config = dict(
    train_examples=145000,
    image_size=64,
    horizontal_flip=True,
    encoder_activation='gelu',
    encoder_bias='qkv',
    encoder_width=160,
    decoder_norm_position='pre',
    decoder_bias='none',
    decoder_parallel_block=False,
    lr=0.015,
    momentum=0.98,
    nesterov=True,
    batch_size=32,
    warmup_steps=310,
    weight_decay=0.01,
)
Rows from block 6 of the image encoder of a small image captioner, named by matrix and row number. Rows with one number belong to one neuron. Each number is 500 + 50 x the weight over its row's rms, rounded and kept within 0 to 999. All counts start at 0. Numbers have three digits each.
After each neuron's rows are labels from the 100 images, of 14976, where the neuron reaches its highest value: "strongest on" is what is common among them; "place" is the part of the image that holds the peak. Only what is clearly more common there than usual is listed. The data: views of escape-time and Newton fractals.
# fc1: MLP up (encoder.blocks.6.mlp.fc1.weight, 960x160), inputs 80-159
# fc2: MLP down (encoder.blocks.6.mlp.fc2.weight, 160x960, transposed), outputs 80-159

fc1.575:519312356589525505573445517481477458515467528517444497432543521472541495484479407537488430445409547530428524473482495531478535522498538466551498457453475440537471450527435500537491434576538470464402439452523553540566545550553580476515512514
fc2.575:474639542469502505462609415506537496561527457506541493512542427540492534578538616459528535456638452434614522522497447473527537477573525449475554580514519548478462523472590522493496572453549499483536520518568464572465434506493466575425527442
strongest on: vivid
place: top left

fc1.307:450480590578533429495510449487535488449532480502427575525502513498502501529550566626477528449462506478578427544514525489616519454547436494500500559498457448455444557546481490428421438592440539558556480423460559516474497465468512483522474520
fc2.307:356522409499545590562476542487475457475545518432503524461475538457553519562463483411436541436457469486457528551441457493458514523542466481460495461498501541535565496514434531533546565467618407401427587573558483512495537575465503457489466458
strongest on: pastel; Newton basins of three roots
place: top left

fc1.377:524435549483514534518608476486518364525569437490456463449563438539542476529555502450481518605494490491519566530464529571471488496504469523565361454477465430552572509498515469478528454534486450540554523436602501522482541517452533519528546529
fc2.377:485469495513475567463509561548550590523499511566473469510505526501479544478422436513543486413520443536387548523530520500519487522446598431466568583534471588521527451506572529499499470495475490335470521507468559505516470533458470459444521519
strongest on: warm; Newton basins of five roots
place: top centre

fc1.420:563509488549379520417508456525518542517490546501533556447621438566611443564530516443532463513380438580547499531508469419457578511472492501507461547558458468544514462527542573463545520474506440543523571549588586534464631493471530484535505443
fc2.420:485581495502577477490412522452443474557482546506513536478499537424494544455464544629445504528551482445434490517430471563423458477478529451482529471532518529599544435462502576454461581491527548398468409496525485638436528466549561485458530584
strongest on: grey; Newton basins of three roots
place: top left

fc1.201:515516503515560503513427586546511587481470579434502506460402526408583506528527415486495465447574452423462524521504519518546487460542393449502505476465568468561570528472442432422404461491503506485493562574572484473454502505443497517513469529
fc2.201:411477548519516420527594450506495494499651486473499465503528530453510485483460464460575499531491463540495460499485571569580533576441549432463437512486499517490389468558476532434578471461524520474535457374570582506520422524531459466436500469
strongest on: dark
place: top left

fc1.3:418557488519501531529611488498511469509543503500451526445446540511493481467478434458597495463504455466444470518553505504493482471525441604633562441556421472580502537533591529509484606575489408587447463496550494515537540485466594569454446484
fc2.3:568503455585554489455381435420512469427420493467469557561569478603441525416399528579523548449450515515530575521498453398495498579557560497386552547458563630454483458500500443502585459405530482451524537523510600504501439552546476430512521544
strongest on: earthy; pastel
place: top left

fc1.2:494482523547451451494502582433518543479581394535592481523541496553563477618499454607568565488518484488489528433476576518522504441500451521464490464528452498474442571501459516440485534556459411490389452473434501417533534505500561579588419473
fc2.2:499511536483385579474422559530530516594503518492426470550477535561555451558434529559501547490486474506431622468397470492371467555492528575541458543518517505461514390457509530528500437567498503452461460418585582615467454543523571540476521512
strongest on: warm; Newton basins of three roots
place: top left

fc1.693:564496540477499449475448466516481565493428556573488510456515538472532478482458447585480501487519493510514507506538440464436575538496503498452476566413506565576498564445446501502473586491549462485503547506578503518504565589462664457438512495
fc2.693:408503457468484554478504519483486431492592561417484479475493494535477537604539514473483517388553524499552562462495437505448460491572516560517536491452386479478457557456587473512565468458520533537468503382484467417524480439533403630521475499
strongest on: dark; burning ship
place: top left

fc1.608:513515503458429414563541546572517476467488596511546463504515476534428547529522491416528629578458453485515532585529477463439492566559499394526538468503510497549550492460502410451475547457521381571432481514529405503487541379507546560501540492
fc2.608:491458493528589616462556633473426588520526482533475535510394521421551529426465459480511608488555533556471434447481517485478564526471436477501514586456440519408474479460536511567600480465505529500569522483476509403476483521488384502563495434
strongest on: pastel
place: top left

fc1.415:539486507496482476509514420412503456551527457503423504559524435525439497471566493510462455532553508431546518538531548558486565481489482451539607501507526549501568458524512614539526505470400617495450504429541407550454406502462480499550455422
fc2.415:510514485426484476416585514551383493470532456468528494445494595476514489429533516496507466572494510468462589589458501410511554554426547428549496520499499478457505477523524526531608570589526356493511536464462527462450492570517548436548538564
strongest on: pastel; Newton basins of five roots
place: top left

fc1.463:654510541506517518523516453562546409497458446500567548515562423437569461518423424463516587513485342591394529506514496481469549497502470468513410449465496537391535542523474456515500456467529408439416549556519521477573568449578514544477434486
fc2.463:439453517569440559385518548500498516604582533495481452494446559560410441509588582492484462470518528450571415520375561461471475453459495456419516652577525506456471434499499509504544505446417615488534441527485610492405564532499502504534519516
strongest on: warm
place: top left

fc1.321:537570600486481450487449464410614511534456495561459528511572489444596471501537524514544513471441526520504484486497499479383392403511625446450503483521536366508597525539579509490534504574479506540537407534471447393457580469490497497441500456
fc2.321:443485469502467542485573504518456430460577402495471360438401505513558502559519400544541475444583510475517479455514534527579613517542507536547506516504458554564449430462447526447501545439462571408422584518473485538471506519519470468508462594
strongest on: pastel; Newton basins of five roots
place: centre

fc1.531:499505479454402464494393544491568533516510504530485481435458579459547492503533493510466473577414452499472521548488516447377548551617448462461531488514475524558490626420581450492423495473550565428490501481597488458539484540455551454533497535
fc2.531:493511517422580529461531528487566460554518530468574548523576495497553540440412607420524535507545475500522544477496477480553531483428515516549531509577448469514505465551430522530558547400473430448471500439457510608449507546480598585527422409
strongest on: grey; Newton basins of three roots
place: top left

fc1.396:510457416458479479543458548536493403451431465540601475540452545493523545463482508491598611485511460504455502572568470441602570541432453526485464428449574500544537571491550502506502418497529480572459509667552430418475512521501505511440432477
fc2.396:483533455462547651545514473447495464495489449470457410538395462431525485452550476433480464496533543452484586510531491478540466549490451467498509496468487583531472399592472463428544594431583539498505600494522439581449577451426531468539537534
strongest on: dark
place: top left

fc1.191:502455537469524397510476517444463536521457470432518530474447462508574469515479543552539525484482459528545574477513486453496459412460521588526650516511501540409518408517456553623514554413527423489527510498540394573558535581485555526542460444
fc2.191:459427546520623602424551486447576415502461539537526495475515509519433490531520546519509474520510524557499493487487463483531560434484497501531425553414513414481495492468548418510552409511524572523500527498524504473460485481404427440502486466
strongest on: dark; Mandelbrot set
place: top centre